From a checkpoint of a small contrastive image-text model: encoder patch size [2, 2], text encoder norm layernorm.
Rows from block 6 of the image encoder of a small contrastive image-text model, named by matrix and row number. Rows with one number belong to one neuron. Each number is 128 + 24 x the weight over its row's rms, rounded and kept within 0 to 255. All counts start at 0. Numbers have three digits each. After the name is the row's rms in percent of the matrix's.
After each neuron's rows are labels from the 100 images, of 14848, where the neuron reaches its highest value: "peak on" is the class under the peak; "strongest on" is what is common among them. Only what is clearly more common there than usual is listed. The data: made-up waving flags.
# fc1: MLP up (encoder.blocks.6.mlp.fc1.weight, 512x128), inputs 0-42
# fc2: MLP down (encoder.blocks.6.mlp.fc2.weight, 128x512, transposed), outputs 0-42

fc1.217 097:131161097124125115123106095131118106126156141077112098176108106113125116124143161087138128144121105136132176084138122123134097127
fc2.217 089:144160125147131099099135107122110112128142114093084080134130115150135183114120148101158147155135140137117137111137112090111066159
peak on: flag
strongest on: orange

fc1.462 127:119083156134136154139135102175120097158131102148125129127143145106157106116127144134199091126143126138096160136127143114125095127
fc2.462 143:165164141131093157110145153129127130096118139130194129139119088114093117126167139122148124134088136110131176144108126136156124121
peak on: pole
strongest on: white; border

fc1.292 109:125110132094142134128141136130093081100175183115126120126145099146152085092115146131167142118097154113128095137156146097114187110
fc2.292 135:165142114136112159112183154135123133117123128184126093107136080082100133176141149134147121163115132133135163146100151149149117145
peak on: emblem
strongest on: teal; ring

fc1.125 092:120145130102139136134113127141110141151160150134098138101125138136131113112110124086105117143131092150136115098145135132101107119
fc2.125 074:103140134136162115159116098127143127127132129117123047102116115133132156135079130130102191123169173159153150121122120100158100145
peak on: flag
strongest on: yellow; orange

fc1.106 132:104087156098137157155125082156093097154135131141117125139128133121159124114116130135185096121146141139102156108124120119136095128
fc2.106 148:126162125129087158123127142133129150091111127107163144149126095100111103126167133128155111124083137098120203111120091124163136133
peak on: pole
strongest on: white; border

fc1.193 089:124122157127152174173081129159139119128133133164125205167132143125118091156144128126135098170148098109112106135137130104128120142
fc2.193 078:103108135116146118136135092124141115171133106143139119124131142128117145119107122107099121129151134122140092101143148115130090157
peak on: backdrop
strongest on: emblem: no emblem; white

fc1.404 135:137154103118112083179134124115138155103141141097134125108094085143125119180158147126076143108116131101141107146136116123137169101
fc2.404 146:149139101116091172089162146146126153135103101152168140151132095104119099133138143124151120136100123116124179130115113157144154111
peak on: pole
strongest on: white

fc1.420 105:101123104116102107155103138113157164124122117144109114110111119118122172132122136090137140129137140124132138125136139137110122116
fc2.420 100:124167108135117117094113132150149126168123111130121056132140163102103135120123143140132116132143099119136139081093101132107110146
peak on: emblem
strongest on: blue; many stripes

fc1.242 108:109107151114097096166101141111141133145220144132113121151126154132162120134126134110123132148122142110115111115128114109117101117
fc2.242 104:150128119132102136109144114135115127139114115139131084120100121155125131136128161087138141105101148114142161115128147149127131123
peak on: emblem
strongest on: red; three horizontal bands; flower

fc1.378 129:137160095141107094174115136106144159110134140100140121119089109142120125172166140106060148121125129102143101133139101125140163112
fc2.378 131:160147118121103173084171139140122144125094108128169128163126097120114105108147145136146127136109123119122177115108104143121140107
peak on: pole
strongest on: border

fc1.305 117:093099117092122105164102123132124134112140116119131107120137142098191101138146154144147108103119113121125098074116122132135107139
fc2.305 109:110160125117112165134145139154111157115119119098154178142137104132137105068155124145110111125125097123121149092124120117109139138
peak on: emblem
strongest on: white; flower

fc1.426 124:110069152112138171130135100163100094161138121156122131125144149110165104108113137142196091127143138136101139113127142110129100142
fc2.426 148:147153132134096137092153147133118136109117119128181124147122118102083110117166128140134126139084144107134181117108108127151134150
peak on: pole
strongest on: white

fc1.225 098:137139127158147137128126134138094135146152165127090191107121112160127132139096113130125134115143142147153081133176148144097119142
fc2.225 094:136140132134113155142138128141120180141139130118119122099133084142167124118079128125118195135136167150145144144132154183120155099
peak on: flag
strongest on: grey; white

fc1.321 110:143130152102143143157097141156139108114116113132155181131113149130124098135155151144125080147140085100098099098118121117153130096
fc2.321 087:094127121134157111149112084111125113153136141122180135137136146125150117124132130149107089129141131123122091130134133130139105126
peak on: backdrop
strongest on: purple; emblem: no emblem

fc1.397 112:122151112118114126191082104113117161113129164134140113144127118155152143152139112122081134120138123109120080127153126122122208140
fc2.397 139:150147125126116175098158151128139153146106121171178098148123105099080114148160104146150128154102131105129157123109125168150119117
peak on: pole
strongest on: purple; border

fc1.230 089:126144104114147142133131121095122119103171150092126099133097148143139100111131135151136141115140114156068158158119142116129137103
fc2.230 068:096149099126140116127119123079094122115130138114115063121131126120152138138094134150125146117131140149142125119151135089130086126
peak on: flag
strongest on: black; red

fc1.213 102:130121159128131158176104151174128136122129134173133176136091143109135106121130096150091111140125127105121087105143148126133145125
fc2.213 094:132156134131127085064167102111123073143134105103137098127136140116129126146123135155131108115133096098135075118115139116128077167
peak on: backdrop
strongest on: teal; green

fc1.347 091:129111141133119143169092138179139127115128130153145180111105153115135112143165124132090082145124082106121095107119140109149135116
fc2.347 083:155151118144135132123153120120128108136127102118207131108136119122137110113145149152122113111136112118125099128103134131139101133
peak on: backdrop
strongest on: teal; pink

fc1.239 094:143115167119159157144111146142110094144117130149140179130101140142131123151151118122126087130122105108130077148146143149149133117
fc2.239 085:089146138124153104124137078120115084159120127136175139131148145139135111136125118149124081105138101125126085131147137108126131133
peak on: backdrop
strongest on: teal; white

fc1.326 105:113152125098137121126134152127133132144120139159072112075139093131165110157123115122094090131131139139119125099163150120114128159
fc2.326 097:077115137125147116132087153081099152128149130101085090117109155125160127113077095094123174127143119157139131091153101132120092108
peak on: flag
strongest on: grey; teal

fc1.364 102:118081185140120164149120092152084088152155132130116163117109143123139100123149144115154097128135127129060144130123143106140116131
fc2.364 117:148151133137089152115158176130121137082131168120143125163143101121078135128179136108159139167062156110123193125136106134138134145
peak on: pole
strongest on: pink

fc1.327 094:145117137168143122117133117127137122154145138125107187127102107149127160119109119154114146109154135147140082122154111127100104154
fc2.327 094:133094131126109119142142146132106166128116138130083108082142111166172112159089106103114173156107134121139152140136177177124146128
peak on: flag
strongest on: brown

fc1.488 085:096114094127106127140119148142140128142144147152104125105154086088139160086082130105111141151113129148166143118145115113132112111
fc2.488 071:123111075117105108149108154166130169152123137128127054116139133120117157128080106121108158138147181150136133103121130144108157132
peak on: flag
strongest on: emblem: no emblem; brown; teal

fc1.46 131:098091155131144160138128105162115077147131111153119133135152167116162112095120145124199102128158124149099142117131139114120097144
fc2.46 160:145164142137099149102143149124121135106114125112197133157123110118099105123166128138153120137091124108123179125108102137153134116
peak on: pole
strongest on: white; border

fc1.208 095:094153175123145096152110107135133101131137140130131174132154121114115090163147128159119093153126097099128104144132160083150124125
fc2.208 090:106125113126172128115124080127132145174136102129178145122119142113137106136111125148093117155143145134146110125138139136129110111
peak on: backdrop
strongest on: white; purple

fc1.104 090:137156098125155146134116131093110107093201150100121137146119128135129098140127133160132139140170134153084138168120159085120141118
fc2.104 081:111182085134139156128122111081130135128129129099136099092130133132147122127099149146125166106169132185133115123118150120095119096
peak on: flag
strongest on: green; yellow

fc1.423 096:130128139118126103145106087180126138084133110133144157153161103116125091133159152147096086120139103113095091113113127100153105136
fc2.423 085:165146143139134119146129120151123132134151121134190140122142119134118125108142114136110118131136127128151117134119137131160124143
peak on: backdrop
strongest on: pink; purple; red